python train.py --model="spectrogram enhancement model" --dataset="strings of digits, spoken by a formant synthesiser in many voices" --train_examples=39062 --gain_aug_db=10 --n_mels=64 --hop_length=160 --input="log_mel" --win_length=400 --task="enhancement" --loss="mse" --arch="unet" --norm="batchnorm" --activation="silu" --pixel_unshuffle=2 --widths=[48, 96, 96] --blocks_per_level=2 --block="bottleneck" --attention=false --upsampling="pixel_shuffle" --init="xavier_uniform" --residual_init="none" --optimizer="muon" --muon_scale="spectral" --lr=0.0091 --momentum=0.95 --nesterov=true --orthogonalizer="newton_schulz_5" --adamw_lr_other_params=0.0021 --grad_clip=5.0 --steps=15200 --batch_size=128 --epochs=49.8 --lr_schedule="wsd_sqrt" --decay_fraction=0.2 --final_lr_fraction=0.01 --warmup_steps=760 --weight_decay=0.07 --adamw_weight_decay_other_params=0
Rows from block 5 of a small spectrogram enhancement model, named by matrix and row number. Rows with one number belong to one channel. Each number is 128 + 32 x the weight over its row's rms, rounded and kept within 0 to 255. All counts start at 0.
After each channel's rows are labels from the 100 clips, of 14976, where the channel reaches its highest value: "lies over" is the class under the peak. Only what is clearly more common there than usual is listed. The data: strings of digits, spoken by a formant synthesiser in many voices.
# convs1: 3x3 conv (model.mid.1.convs.1.weight, 48x48x3x3, each kernel summed), inputs 0-47
# convs2: expand pointwise conv (model.mid.1.convs.2.weight, 96x48x1x1, transposed), outputs 0-95

convs1.21 [ 88  92 162  73 174 168 173 103 118 112 150 159 166 164 138 115  97 153  95 138 144 112 118 113 127 180 118 129 127 113 112 106 106 152 114  58 140  64 168 143 179 195 126 137 131 177 168 145]
convs2.21 [114 163  30 149 102 159 165 133 162  66 112 160 115 157 125 127 139 121 151 115 115 115 186 128 104 154 175 121 126 235 145 147 102 168 127 148 109 144 163  94 172 140 116 128 157 114  93  91 173  96 103 167  93 113 160 150  82  83 107 193 105 139 131 140 146 120 136 117 111 106  93 121 159 128 136 181 132 203 121 154 139 124 186 126 155 184 160  88 156 137 150 151 136  96 144  89]
lies over: silence

convs1.24 [118  70 160 167  86 107  83 151 107 131  64 176 166 110 126 112 162 134 157 144  79 124 172 103 155 135 133 146  94 179  90  85 109 196 174  77  98 124 107 134 142 129 136 120 112 174 110 136]
convs2.24 [207  91  98  86 140 164 143 111  60  95 103 139 121  95 154  63 142 152 142 108 139 124 116 147 173  97 112  62  81 109  91 132 122 149 111 192 142 121 127 119 135 111 113 184 206 140 120 101 109  55 114 130 147 114 144  91  59 160 119 154  98 166 164 108 115 107 168 113 163 161 110 145 150 115 112 170 124 153 111 199 170 119 123 103 120 147 113 128 109 157 126 158 106 175 179 103]
lies over: silence

convs1.7 [154 138 114 137 115 132 116 119 127 114 171  83 149 107 109 112 132 148  35  86 141 132 122 122 140  31  92  84 110 116 132 123 102 176 110 106 108 102 146 103 157 110  81  43 120 120 123  94]
convs2.7 [159 177 151 143 163  57 165 144 137 155 179 120 129  55 101 155  75  95 174 145 146 103 133  67 117 148 164 163  93 150 132 157 131 172  99 145 197 176 150 140 100 133 108 123 158 191 120 112 101 132  91 123 161  79  91 114 143  89 115 150 173 196 102 112 129 148 118 112 101 119 129 132 115 123 113 118 189 166 118  95 170 128 152 159 142  92 171  81  89 147 144 111 134  65  96 115]
lies over: silence

convs1.16 [ 70 115 107 141 164 149  77 118 164 143 115 119 116  69  82 117 116 111 130 147  29 102 137 168  92  99 150 167 170 105  80 148 128 120 128  77 152 148 123 124 127  91  60 117 111 130 115 106]
convs2.16 [152 105 195 150 163 100 123 125 110 188  82 117 114 142  85 125 162 194 152  80 125 108 124  87 142 138 150 187 126  95 154  95 104  93 118  77  96  92 162 174 151 121 146  94  70  51 144 137 152 170 132 164 173 113 129 153 104 161  86 160  94  96 148 101 139 141  79 135  87 131 157 134 105 137 121  74 100 117 189 127 123 128 177 105 155 171 171  88 115 169 135  70 127 128 132 115]
lies over: /s/

convs1.38 [161  79 118 124 157 110 227 146 154 149 155 103 163 121 170 144 142 154  94 120 202 144 100 152 121 133 153 184 113 183 113  92  95 121 115 104 147 187 118 111 156 130 150 164 147 130 161 153]
convs2.38 [ 99 166 140 129 159  66 111 144 140  89 122 120 148 126 201 133 146 115 174 163 107 140 195 136 147 107 115 174  97  75 133 131 101  94 205 142 146 106  82  89  85 183 161 113  84 124 107 136 132 103 125 103 204 139 134 131 100 126 116 182 123 115 148 152  53 126  82 148 109 121  98 124 116  90 111 102 174 116 116 165 146 124 154  58 148 111  98 168  68 160  98 160 105 158 155 120]
lies over: /i/; /aɪ/

convs1.1 [100 148 102 114  86 113 125 133 177 133 148 152 134  85  85 122 142 102 147 152 135  94 152  96 184  98 135  95 185 174 169 124 139 192 159 148 188  98 147 188 156 114 139  94 126 172  77 114]
convs2.1 [ 90 101  62  76 195 181 153 142 137 134 105 105 154 103 148  88  86 130  94  98  86 133 138 138 123 122 125 118 134  92 124  62 158 125 115 111  97 128 187  94 115 101 139 142 144 116 169 167 172 119  83 156 130 124 144 121 178  78 100  70 144 127 147 106  99 137  97 155 164  59 181 143  90 111 123 148 137 101 163  80 116 133 133 122 112  90 116 129  48  42 106 103 128 127  75 128]
lies over: /f/

convs1.39 [151  95  87 111 219  98 110 107 127 133  91 149 144 109 101 112 188 166 163 133 138 167 169 101 126 142 131 101 120 145 123 120 145  90  89  62 105 107 119 110 144  58  84 107 128 173  87 143]
convs2.39 [124  71 149 152 104 136 105 147  95  86 129 125 128 103 177  98 150 153 142  91  93 154 142 136 111 118 120  98  75  58  86 163 103 123 151 148 185 113 115 128 139 138 129 174 126 121 109 145 149 112 144 148  99 183 133  81  85  40 150 154 108 107 102 192 120 108 208 158  75 158 142 125 121 109  89 115 112  36 141 138 132 107 153  82 127  81 111 167  85 170 142  99 121  86 134 111]
lies over: silence